{
  "arch": "preact_resnet",
  "image_size": 32,
  "translate": 0.12,
  "kernel_size": 3,
  "init": "lecun_normal",
  "beta2": 0.95,
  "merge_dims": true,
  "max_grad_norm": 5.0,
  "warmup_steps": 550,
  "weight_decay": 0.1
}
Rows from block 6 of a small multi-label image tagger, named by matrix and row number. Rows with one number belong to one channel. Each number is 500 + 25 x the weight over its row's rms, rounded and kept within 0 to 999. All counts start at 0. Numbers have three digits each.
After each channel's rows are labels from the 100 images, of 14848, where the channel reaches its highest value: "lies over" is the class under the peak. Only what is clearly more common there than usual is listed. The data: seven-segment displays showing three digits. In brackets: how many of the 100, against the usual share in percent.
# convs0: first 3x3 conv, stride 2 (model.blocks.6.convs.0.weight, 240x128x3x3, each kernel summed), inputs 0-127
# convs1: second 3x3 conv (model.blocks.6.convs.1.weight, 240x240x3x3, transposed, each kernel summed), outputs 0-119

convs0.141:442467499499570528509526423501515483511500504484478481503492472478512492498497487490489505458501499501489565480535483471496519496511510466506498469479492508502532472493506508488491477486485520506507508513487495507442503554502497481491478489501481509564493567496515501496501568449511405496487494518480518518493488459512485501505494521491486489497468506500501464513490515484475515489535
convs1.141:484492483491502498498528577514500528484463524484523504503487521506500545531522466491482454511501484479511490477525502482518475490480481512511502507503460471493503426512490496517512502506494503503554498433492480506484549494576509515517502510495497509514596523463524527498491484522445506530519494453525484510487493520506505518498481488485434490477496520506532515
lies over: surround (99 vs 59.3)

convs0.102:457485519459487492501470549529517495505511500445473447471469482521506499471496522480491506528529495495470498492501467498458495526501514529465518492472499476506483534482508448496536491499505500510474496465527480467547485495459482511426518522484502537482504445433452519511504454473480531483503489492500483479508498495500500490468504493498463518503512494517510492499485535552504459516466
convs1.102:504532483511519490470467501503532495447545451491556491452508515498516501470483535497475500474434467484486507505488517536452500483463528498514430530464489521504410524491483524469504500515513489507543500521506470483520488499488478493497460556484489501506498499536497524486482411496519453479468483504486497504488464480506530449486484497453545512487482517493504498
lies over: screen (97 vs 39.1)

convs0.6:481506460541517494536500491485511484504502466516473507499497497519499501504499581561477479484493496485485497497466554587438478505521477542465502509499490498508497497503479495516504493469510517502503507469496453457514535530508491515476503495516485524496518498474513488477526511509472490517502516430498493499477414481509497488495508495498486491520485460524448492498497456468483474505512
convs1.6:480531501490487504568469492485506518522504489479451502498523500502489487465470486469492520553486492463528589482480500507503486499540508479531507471519514495509466496466482476461501505510484477509492464547492505485506497495489486504490493493489492495475493515518496502504465502498510458503496507499553506503442496501511482475511518502535508522504508486494501508
lies over: screen (98 vs 39.1)

convs0.57:499498476530519494487523411489495489493478490483491472487555580483502494484478502495502499501494510490487578484535486496482500474487491492531489487454485509519512480470506482489467484487476501483479490500472485520441493505487492477501474502489501483525441591491511484509502518544496420497488511503498502466460497475509490496491482486501457496490466505471494494510475485496520488490499
convs1.57:498456488486493492492481616502405490493479514508484479497464512511517500515494460497499514498476505497471501500507521436490509499493477491499504476521503521507475433502470439503509486495452502505485511440517492499485525446456491512508478499491501481514563490418504514489509487489440498502486494445477515518493497467496511482489494496490447489497465504482489491
lies over: surround (100 vs 59.3)

convs0.145:513493471469499493477501492499511501507504487510503498510478520463472521504506453495427501472481544487490497490513469457470453471489492432496516512476480485496498544493506474459510446472465508525487464502513505492457496512516498494535511520453491513454534499513526515499487526509479506440503466483491450511469491519499494563519490523504512475480440485486497480499523526492458543508513
convs1.145:513476531553517484460523490533503454518532481497516495524506510536510523489517479524491497499512517510486487525498492503517482503481508504504485532501499514493548470531506506499533511508504510508510521469501532458504506502488510505499509463493513590519466598516508527490508496510489506516516501503506445480484506514530526505620500507462499500488481528500512506
lies over: screen (99 vs 39.1)

convs0.202:505481495502519560508524493500505489384504499501484507518491475509497499529573505494495497499536489516509482516487532507507539488496500508480513520542491507500514481525399532508480507483495510494562496482475506546507503506517505503506504498494496508499524453525495492512503504488494486528494504500392530520505478506482506470500516467493517529481501504512489495498524492507500509514525
convs1.202:504534499467516486553485499485544603521504504481470491510484489501502505501518534477507503492480485511557520500544519508526502483531521485523505485518498497510480519498508502506477483535503490509500464489512468435492514511510500490511493496517501532497519500523480500478496513482467509525480526557516566499518505554499474497492531425497508499499508504493504510
lies over: screen (94 vs 39.1)

convs0.229:499450485444506503508505502481520501500485481516479521468469479505481483510495487475499522524476502505500529504490500434522506448488508442538519517528502507553484489484511498466473485465512536510522522469513506497456423478469472492468533505526503428509536480493487503511524482505533501498500552477496476490499505526479517500485476499487497505441481503463452493475491506507488554509492
convs1.229:484501492481536437493479474497501514457472548500526519507567510491539477549555496481473486517469503499507469541511496498512470513501530506442491471485493468473483516488497487505465513482504511483439474518479490488551503479490514462518481511491542503516484497492499502510490524487520466520469522549508511489486502489495488548499463504448545545491490510482476473
lies over: screen (100 vs 39.1)

convs0.111:485418510447508478478509547499440505496500525481483498464486456510457490496484477468482517532501504512505480489499511425477521521511495485486465493532482495499504524494498510487482507478518517511457488480532499535517491501434529474479513510497563523514464435493459497496518452463497530499506520476480457487490486506499539511525493496502525499484534498478494495493500513519507501537512
convs1.111:455520505489510496474467451510524456496502523501529490491519465514499492558506528479428504502485494491463465482494500526504477463530492502480501496494480490490509518485524482527505504500477518511507504473494523478537457505492479506481509525487456560496450503496496475529469489499504477512480500504487504481504485496480507470551451471491544533482494509505499525
lies over: screen (99 vs 39.1)

convs0.217:486424521491538479485533508474458476485538503515439510497487471491424481522507499516481521536526480515524481470486550484493528490497470525500471499508445506502481498491502555509483502496513511512468462519510523504472505513455444480482492498506509478520505460471485462507526479495467517581488528498502498497518491502499519499510495503510539491461501496497512490503502450474498496531480
convs1.217:475499526519494506510510454470540478513479538501478501505482468510479518572528546506462505522520481526528497464538488517514519478545492507535526480485491524447500491479495471485505491496510494528497497503503511472532467515496498494488486498483451511458449531492483479467483502470523514484501504521500497488456503480473499497487463485504505535515543480524449487
lies over: screen (89 vs 39.1)

convs0.32:493427508481545519480477512506397472476511505478436511510501483511463513477516477492487523511506504522493504484525518438502510490524516466474401478483500516539496509506482467476478525492520518465499527511480505516508499483457524474462519514479509514521465477502489487518498493484487455527493507497480480492513535507490513503487488496483516512476497496501485528501522516458520514535513
convs1.32:466481517500537535499495495494508458511525522509538494500496479517479480556517512496529494502543478522520502459521491511498518481506460480490504501514469544484536485469503486533502475517482514502513509475529531484532488525479511529479520521502450510497484483484504463525456485490482513482491524527444524508482520486498537530517518473497526526546485500508449505
lies over: screen (97 vs 39.1)

convs0.30:489501495528514517537475512512473487489498545519434501514483484475461451512482512534448505506548502465505502497494509478553473542499485491470540487502544484520506448505502448493485482508491504483470524468522501475513489494468518507488483482498516499480506471480517488487509498490472471482510489475425566500509505503520472456537496478490491486528471432491466491488507496507463496527493
convs1.30:470482520460487498523502485501512651503498491494491478483457493479477483487483491502530507503523488505520510488555482539461481487493483487489518515489525492518498510496483503483483483534494500499534483485483506462504499500579479500492490494461462524479467450533483489497467496505501514465495512485476513492483496538506498540516494499523507508504509483505512502
lies over: screen (83 vs 39.1)

convs0.25:478446479473517489495560516489481511469508485492448505526477497462481508535497451479480483513486536494505493479476542453466482490513478459506479507482481477527511506498487512501488447479477517524493473507523490534479512512517480476519504495487515505508483478477500483508502508476488493465483476463452459467507509495495523492529499517520518487467485485494469446519492533460445515594477
convs1.25:512520524521472495512545490499518491556519515521488504539499479523488532530524504509501504514530497472503495514477551514565444525531473512525501495493503437503543482521505492551500490509487515500523496480470496448504491512521509481498532479506497583524459544490486489466506491487497523536515530529514537456507496496517501465566494485515493507501522493517519517
lies over: screen (89 vs 39.1)

convs0.215:475518504502496512536480497465523485477486494499481517477473486469514526442505481520492521495506506451495487512492511493546478466486504439436467481448498503515492500540480448461511450489503510532483484499525535425452507496511476523482509533472512462486533486492494507500474509503461524460507430497514506491475488504526489508503470501469493497490459487512500461502496522478471522489494
convs1.215:498484500522492508515484475516482522421515476495510492505487526480529472459445505520605484493493498506501499484479488501494495512492526499463511515499496499483512496485497492508484497510566505506494490537504508504483504494503504528481487488492493504519465517522492499490490475501510496476515500494492501486460509487492530527478514514491533462502483473476505496
lies over: screen (100 vs 39.1)

convs0.124:512493484524510499517528440503466477508491485472456489478481510484471469491472490521484503441456505481491496481528482495503487582496487474542464497500512514493486478492500474500494485504461490516480480464488518469453481489477476494475466493482544477480484546453515462473506540527510423520487514500544520468472495500528523503526489497508481488505483499492483506521478479444492492488460
convs1.124:455424525483506494492496515471431492511470510521482480492489525485495502528513474508479499494486526492462467507473447458478475486468467511468511476510488482483491452513492504492469502489457498478499515463492525538496524448486503468490484502490519440495512473475480487483511492476489492460496522450474454506486488458471511503488475454483464475514451503451493472
lies over: surround (91 vs 59.3)

convs0.129:527501529491488545477488512520526480440535500512532491502464447520509524493512525494469518545539496513532473506480507500493531530476520528485527485524448520490511500541440491506488518520514506511523494513529505512523495511520505484500500492502500496554496417531490477496510453427493528533465491520499476500510479498504539506470503466485514512483512533527531528489527507525537490479522
convs1.129:492536493523499465502462481493520437501534480491499493501511498537527514490486550448512491481469480477496496487476501535532563472509517474502528484487472552471474527489506483498489502497504472506512480511522454438512461513445503508489480510513507509500485533492482501508491499498490472501469487525470530492523483557503474493504490490475537483544502506473487523
lies over: screen (97 vs 39.1)

convs0.232:515503505481532484480509493501506480503509496466489497493481480478474515511472505492456501490546516481487495497502502489520511503499489495488497501461548478504516510460501483483479468503469484520457474492520523509487477516523492496510511461470480485461493497512512520432502529498463487491505464520383605511504523494511479487542505544491501477491466484476495466517512496490454512518499
convs1.232:504486489474500505507492494507499679508501508480492510470473496512488505504497493520504495516509510513501500496565428499472491492517497503492498496494484541502507504503518499506505488525501519515517496470510512450490505512605501521489510482499484525492483456537522504497499500507479499500516517503512436488504521498510497502545521507495495498494498504515513497
lies over: surround (91 vs 59.3)

convs0.94:484501510474525499508458517548486551496459521496448507495520503509441492469484485504477518502502522478474514466495513477500499503507537469434506510438485487523502492496500506486542475524488495489493521499506516476492471478529537539429508501480500506508495515413494505485556492514459482533510452460489489525482504487536515532482512479481518512508488506512467508515497508520507468529487
convs1.94:483496470478510554479505518488499503459568472500569473492447485490484505484499486501542516462513463501488502502496484542466501479476495493481422536478469519520469502481483493492470517523488482519555509514486476506514501474498496495489487515476459515496531507500495493475481390485489468460503474505477507516478470510499538531514519500499518499493504502484466502
lies over: screen (83 vs 39.1)

convs0.75:497442457532515498514518512449566492490481519532468480494510509482477501501486505501503461467465502459500513472489573505461470523489512521467514493507470495516501490504492532475495495455505510467487510547482495491457500564522480499518465501524494510502477498486507499494494508511453479513474497477508503511449459480464520485501527483501518510481432471491514489496476453476459531517518
convs1.75:483528546494508462520585510491509503495481464482438489506531500489486501444545497482473514515528465476536532492548496477546489469524511477532526496498539488461512508509457485475482492495497471496470483485490474498491510488490526474477487477473462490490497501505491532471466509492508565462472476505508517502471496499517481528511490482512486510501580473472475480
lies over: screen (100 vs 39.1)

convs0.26:500508462519496491492501440512441487504488494479472465486539507486467509482491505534487472484495512478468544464493488498462498530486499507495481527464502495522522477472489454495468492488463479487488513494458511483475510518499486493481466494506500531491450552472509501496498498516458406497513483485533499478426492500513533487504503502498442489517451468499474495517478511463495471507485
convs1.26:492461488490511517471486585493389505505493493532508455507481506506492495495496465512467542487508509510479507472490483442480492482476475486527516496510502522504496447495487473473504494506432489493521525460500515495491517457442495488502480487492452463517525501449488506484493482491465503498474484444469495495491463462505509490499501471506455490496478510476484494
lies over: surround (100 vs 59.3)

convs0.105:517493489508523496492485422510454507489483513477496489503491496489487490481505504487498497461500454502494497464499468497477473537506506500494463487488494507516495482506484477497484509519484526467509518508476501496456471490490511470484540466512542457551454505502485469478499486483496467510405477495503510455486486492500634497501495511492487488497490485469505500489502487471505494488495
convs1.105:463445505493513469462491476486447501489498484507498500486534512528516489491487514485485494467472499484480489489473498476468487475453471491480480500496492484484503485498444519491477500493441488441483493432495510497466484499490499477486457509479494496465466501488454469503476485495487495464456501458444487513485499442491549484529493431479497466498459506469491508
lies over: surround (100 vs 59.3)

convs0.164:487482493524516505474534432497476477484524489499467469537537570504491466532482516508485484456500508493474530472518507485489514489492492505524464524462475507523543479466482484521483495491491494491508493484479510526442500507493480477478464499502490482518434562470528494547498558513486418520474504521483484472485495498494501476498496503521484480483467504491490462526498488480502486514473
convs1.164:496449504505494510511496537495453501528470518514477488522482515516490497523494472511502511517482532506505515495486556449536458495515452487512513458493501474507500419474479451491510496514464495490510491433516505484491513450470502485502472478504488511500535551455499509481482512475444502529487527467492559500496505483495513472479497493502425506509471520479482467
lies over: surround (100 vs 59.3)

convs0.147:497506481535515497474502416500444493483483490471477484504496526467521485468474508475484490494469482512507537480523474491513461512509524491520454491472494484518492467503476486504486511500498488477493509474468481524451480498471495471470498495530519490517439526517487481506536494499489429538473461499500504430501499508502593495494517491507464488497483509495486523516500474447499516492500
convs1.147:458455501481481491462477529481409473498484508506481486474504502524515481491484454501515515474478499484488479489454506458485494462478463478483495490480513495506490487513455480497475491505434505471492498446495523491468481458461484469497461502485472474487471494452475486506494481490470492477458491445455508527495494475487529489515511462495467439516459466482486504
lies over: surround (100 vs 59.3)

convs0.119:500454454540521521547463521457510495494469531553476473473498488476473480453493498510497502484498523441522501502476525488515498514499516490449526495504465484514491480505503532468518490470512497483479521525523486470479510574546465509519463520504501513496474490530515473474500488489481473499493474484508507514460491491505524485514508488494527499514451446497524497520509440467459521499542
convs1.119:487525541501485477510553481495492498491482474478438460513518493486475504462509512499511503518548445469545514480543505500540507502551496493504556496471547502453541507496463496486475492499498486496484489487481487491479507488488513486476527499467431480492476505500489512481485540502510551450490472476486514499451496489493487551490487483506506488515586465484495487
lies over: screen (100 vs 39.1)

convs0.185:454463514495494524507519486501467474474487498501477518482433441467487507515522494504477495630494497503491497496463508473507477465504498480494482476496483482514492485498505492493495502474505506492499495494522471517494507503488481505500476478492518481528465404479487468479503429450481531520463500497468489476518506499470468509480476476478475517488501511498497511495495492506513501521494
convs1.185:503529511528510496503502468493503475495462510460473493505535505493482485513522578488483486495487510505459504517478502563490517500493536508519511490485496501496521568499513545503509477525564493528545493528513508439528472507461503476497484552492504562490455483574489477483486496484551516519503498502491487483498507477517525516537509444463537491498506495497515551
lies over: surround (99 vs 59.3)

convs0.220:488505486496487497574456465440519505474500517520500441497486491494484500422492489536495525474498505432509499486485496501509486471470497481443515537458495520542508478461494486490507472475486489512500503490519522456475498514472485494478514497496501496505510489505413499507464507505527493469496433506518528507489493546549483510513490500470481492496505489478512519472502508489502509518478
convs1.220:495473527501528471518513461536474516420532491498510475475505571513551468470459496527488488503509486520490525486514503507508508538437520501491496494503528502474496470508473502486497494505500514490482477509501491526507505482475490517479455506474473506548491497496512546486485527526506493482469499474489514500509498502538541521515495492465521460463459473484508484
lies over: screen (100 vs 39.1)

convs0.127:469500519466533493512464541511509523488515512512451459495487478506434490467487473508474534513517503482485487463513517496473498520504529488436510492452515512513498476495505452497530494527502509473506533510504497504535466507500529503442505521469503511520504465425485489504519484501473493512501449540485490513511498486522517515478485465458538505485497512506514494478504505550576462512482
convs1.127:492504451505559541475464494501533522451596451487536484507484487524519507490491522482486489460480475521484498483524508548468487482487502481488450507455492515523449515482475489468514519518472478507519479520545496495501477504519484500512479513477450527494530499520493497498466439492501467456467480521449541495481519498480539482535491506490490520489472504472473524
lies over: screen (98 vs 39.1)

convs0.227:449495524485535538515516487496484503388489474512476510519491476459510448535577503503470493510511489492485485504520497486520515443480491504457480527488500484548500488488430515483483481489487506499557481497493516535464497506515504490476492491517473499462503472518490510538505530502468474477493499527511506502501504525470461492480490508491489510487460482524489463527494495479497527516498
convs1.227:501502487513518498540503491507527558523481493487490507559489513504504512514506548500512497490486519526511522487489531517544450500543511477544510510509490416514496503499504527506489474533507486501506476516508470520488507504482504462520482504523496509513530563532477505480540511504507508517485539525501511527512487531525507507462502434517505502502480507497519494
lies over: screen (99 vs 39.1)

convs0.140:475498483492495499505511488510499489494542489516477489540481495489501419542492497501539510498562508485481511499478503492492493502479478500493473538480438500510544497481495484536480455487507483510501493495559501509471488498519484490524498513508471502486483505501539502585498535505495480487469487524453431489512485539509473481462512503525502467488460484466479438505504491504487492550484
convs1.140:514493503534505504486505488518500486524511497513496495536496498504490527503510500503517503512504515510503491504469638511513459503500481511514490501502511454513508479493488474513512514491500497500509492475513495462492491497470494474506510495495497520512486583478504495492506538500484503515501517505506598477508493516513526483422488512504487508493500513515509481
lies over: surround (89 vs 59.3)

convs0.69:491506468443481483486497518507507487504503485464535503472463464452501506490499476476493493553498529503498488507483457468485494486500507470458508489486496439479489541494509468463518476469511533546482495469520468486511470478495514499466504486482522500483494425507469493475490453464512535470502456440512480502476475505493514515462497503467486506484520518491527490519483534510431510510514
convs1.69:480545512538472482442490468559541495487488486518538501492536511542490493494487512516475468475450486457451484505493489527495491475497530497487483531502487513483468531519503522507509484512521508511520493513480509501522460486489483518501517532513494508517438494521489506546505432546525493506516502512511468483492438478509545449469502476454537527492481517503520500
lies over: screen (97 vs 39.1)

convs0.113:492499486521468517497523414486479497490479510499491474507537517485474524479496510491491512488494517477499563457480495490503500521473511500511507541446484495536548479468491483498472485507445477496501494467482520501450507515497487489506478485501489506536444583490501482511502493511479400488511495487498492482446495495517500510511498504498447480512444489506482478503489505496503494505503
convs1.113:507459487494497501496490609511382498493493514519497468502469509505532496519482460507514524501486510509479512484489501444492493489482478505510503474497514503511489431501482464502509502502451508509517512441510482488498517457438489503499480491498487481517557533426489515497512481493437509508492494433464496492508481476509498490509513475496452481496480492480499487
lies over: surround (100 vs 59.3)

convs0.104:521493472515495515525501432475482475495463495461478450463500512497503484471504477477476486449490506491501513501523468461486515522467484450515487492500494517491509508459496492504484475438491503486488530482514489479435468510443511465476493524488545515502472560523496483504484532500532422463503486487489503485477491505541535471482491491487483503479488500468498533504476485464477479496491
convs1.104:482430504508503477470512507509443479473486500503497478488493537523493453496496484519480527485494503481453502481488522443497488503454474489458507498520498526486499456512480513505484488491449505465503501405504514472464533438459469509502472482475469501520512478486492512494500498517472493502494504462478517516490464484495511467499487478470481432492414511470502467
lies over: surround (92 vs 59.3)

convs0.43:513525511446490495502508511479504495508511452484513545495478444496511478532491495504479495515469485485465482507497476494500442506471493479486509510499518499497456506531516470481494483491498520513496505494546512455465453484509448511498552514487526393494517433480511527492525470476490519454501497525499488480487479503491506510484466486488503506486458517519501500488479451548485491487474
convs1.43:514478521520513471495469480512506501481497491511478487509549536543537485498488546485509488503467507502472483572466503518477447499476553503477492499482510478485493520508471515450489505496554494478455483543509495510503484502496507436520461530459563515485451485541498497480504484491519471494492512501497490496459515476511523494520509497461513496492454524468483479
lies over: screen (99 vs 39.1)

convs0.157:485489495487490505500500510492485479517491505500525497474431416476499510489455496482482500544496507491480459512481496502499484502501520488502489463525501477458478489504510504494479485468516510503449494507545487468480483492477487500509498492489521500468487370527487478467491436412495508494502508504532506490497509487479523527490479501474501481500481513492518464485492487514510503486516
convs1.157:502491532560486486472499447511497497501507498511504526516534526513497507509486533527460509493503509473434492508482478541472459505477501504516504519496514509502519531506504550486493475503518490484519513502502536506489468500514488468481501520502514494492420494564512483514507508509530510483507511484475448517507498387520534495501497499496544479502476521483529535
lies over: screen (96 vs 39.1)

convs0.13:500439518476488494516496499394522498491494496509453440494487486515469495481522518518471503510503481467507493471506509468493528457494476488486512510481475498514499521433515520486492457456499488503503481478541518491468480501449464498434533516507493480500503492448439505538500502507493505503482507515508512480519525520501501502493493485497487508463491511481508474491493444505513492533458
convs1.13:511493512508530429516501461478511506450501523484496508490494520504570454554490538500457474517490491540532498488524484504536501540465519494504487461472515509465485505492481489470527513479498518495454500511529488504517486485501497496494403519483469522509497518500505542453461507462527473487465510500515497503483509506532508505504466495449529492488479464509469494
lies over: screen (98 vs 39.1)

convs0.182:498461515506486507497534483525532528501508487496450481512495515496461489501492480520497527485529542493496487455507525471480500465527433472508572500495468519518541515484496503499464468487499524527437475479463524515491526477451488497481498504496470485515524494450518517564508514493464530496502489506488523540514481540509477475478551503506493482498465471464477515502521526497475530523483
convs1.182:492506563537510481510534460514513471538490502531492482503514535503512517514509489505469493544548523502556511535539535520590517527481531538508536505498525542520516464529489503486509533500484492497509501478478471470530517505475528497504493472493528515523442527508497528494488543497516537502512509523477557495459496495548501547508490514511500507491528490522520534
lies over: screen (100 vs 39.1)

convs0.133:470485507507519496546503468419487467489452458490473481482490485505465504472525517537467488487510476489489524497494513476515496508522455495486488500518489500514475512465512518507499471443532486508502502478517496476470501491470478483397512541528528478502520532506456471517512497502497474522483508481494538475503500493527515482491511473482480514494499507494465491494475424471515465491466
convs1.133:496480490484511469551475492487469497467482541490447511520483500489554462553454497504478496508467489521507506450479499492480530506499483467498475461491502499468477495485477483482513496499500491500454488508519540496492494472498471528494431514484478493474479489498511505482483506470522453463479526471515481483471502494484487462453492484485524473518444466495441475
lies over: screen (92 vs 39.1)

convs0.152:478529490512492492494524497510467477495493504454524459468478496420508500489482501491485483500517509487502477498508458495495495484498446527511468487480487482499473524490518454484491483493479494532475489472499497460543493480429536500474487509499478561495478479489474547495480495489517504452534456450507507501495485518508547499469498468487491526498528493503468524548495552463448510514505
convs1.152:473517490531479499447514491539527487486515477509588487487488505528488477469501488498467507472484468479470490471503483521498500478495481478500473564492471543488466495530526486533497501507475529510555511483489501485532502518499454521474541507511461497536502500506498498527519442562486510520465472490496483513520421503495505462502489500475527518502510513507485499
lies over: screen (99 vs 39.1)

convs0.99:472472487497527504480522409500500487503500505486484495485511533503500506493495488495486503475498511506495578474518482460503518489486497480504491504453484499514518482471497502485488487498468502503497486494478505512453499517502492485510475485507482483562461630496522477495493558541498423493487513506507505486456494477506489504507486506498453481491465499474496482506485491501491497489519
convs1.99:496461472483493502508498611502454510474455511504502483508484508505526514527500456485513501514489504506491500493512504442494503477498473503492490479506481494497496423495475457509515502500466507509497506444518480520491538471493495529508477498491507485503601510431502517497509485490432495512503489440486489502487494495502501508497492480489450501490490504479486496
lies over: surround (99 vs 59.3)

convs0.203:522482479498472495495519524473542506493481487504496491517461449497478522493481513494459516547498525486487481477440526490467507471494498511476568492512509479508496537515509492463495482456494514529475473520533498487502512543448432498491480531480488517497521429529455497496518434477475540488496495502503482500515467506510516506489508450487523491505451479478507496475496471517471514505519
convs1.203:517521563547488471501496479524549477514496510489498524505522555506521526510516535507482509513505512484506530516494489547556510515504534514527523517493522498489520511502510532478524508513539487531497513512483507466521470499480516479508516488484520532513439533545492531490471487524527487505526508524510480473494460464532501480599509452477513513498508523516532552
lies over: screen (96 vs 39.1)

convs0.4:488530561496512507493513476479502495508452497500534492484498494407509503483509498455457509483463506476483524504476456499539473487491509496509497497481493501520498479488509519489497505500480506505495504493489544525465503492526499510557490509498474508512446507523474514508501494500509467465513506597489495489541530508500529471495495471494477494522466525511465501560495495481441557492480
convs1.4:477514474488456497487494525486515493494525465464470476483503493469481507445461471498523484492496501471485489463435490481519514476551498499493507531494496505505507490558533491617509486472491545507501549481530497496485497507519470491488557465555485522522521487485506488501570472495478507553500512479470511494576510516497483484522524499500483407503507490486471503
lies over: screen (93 vs 39.1)

convs0.169:488474487526534494495516408490511488497479506487482476497541609487517488485483501500489502498491508496486580483551491497499496457492500495517497467459487495504499483470501494489484473493491502500484487488484482518433501525492499497504464486497483496518464576495505492498506550538485428499484501501498501478477498475500473500503492487501462491495467497462501495513463496495501492484500
convs1.169:494450491494484507505504620503463502486479510488495477493467521508509494512499455501511503512493504492507508496512503437502503487488470495500502489503497511503481437512490449513507492501454507510496508444510487517488547448484490522511484496505499482517591495431504543492506489492442509508487493438482499539496498495508508498505492500491436491493477495495499493
lies over: surround (100 vs 59.3)